A small waveform VAE, trained from scratch.
Training: 5900 steps, batches of 64.
Rows from block 9 of the decoder of a small waveform VAE, named by matrix and row number. Each number is 500 + 25 x the weight over its row's rms, rounded and kept within 0 to 999. All counts start at 0. Numbers have three digits each.
After each channel's rows are labels from the 100 clips, of 14976, where the channel reaches its highest value: "responds to" is what is common among them. Only what is clearly more common there than usual is listed. The data: notes from a synthesiser with random patches. In brackets: how many of the 100.
# conv: width-7 conv (decoder.decb.3.1.conv.weight, 48x48x7, each kernel summed), inputs 0-23

conv.32:506470528505533520487518468480491505479529490451479466509489496479483545
responds to: pad (53)

conv.46:487461537472447527494495488501521510453495483507496498492501487480558520
responds to: drive (55); swell (53); hard sync (26)

conv.40:509506436506529491508487515501532543474483502497469491538488498492535510
responds to: gate (73); drive (67)

conv.9:511480528487522475516495535465532518485482467530468474489464497492517513
responds to: pluck (73)

conv.10:483500521494461509554506460459497520507483492499498463500500547428501500
responds to: gate (57); drive (56)

conv.44:500500480511512486504523508458445520487502533479505469551467548485512547
responds to: gate (72); drive (64)

conv.16:491500496493492504511492551518488499514498483495504520525480589459504507
responds to: pluck (71); drive (60)

conv.21:522513469482513458540512550494477475472481491513488483449475484514502487
responds to: pluck (63)

conv.14:502511534519445507538523552478462505496515474472489477514480531492513488
responds to: echo (55); drive (52); noise (40)

conv.39:516499515468537480535456493512477440479476512505492495512476522498497470
responds to: gate (60)

conv.15:487499458495566522483498473529522500533510482518506462499494495451466510
responds to: noise (59)

conv.2:506485491512487509496509524491496502544514476515513509444494459495469532
responds to: swell (60)

conv.35:512498520489490488507529473528533534481455486508501484474490498518538476
responds to: drive (77); swell (58)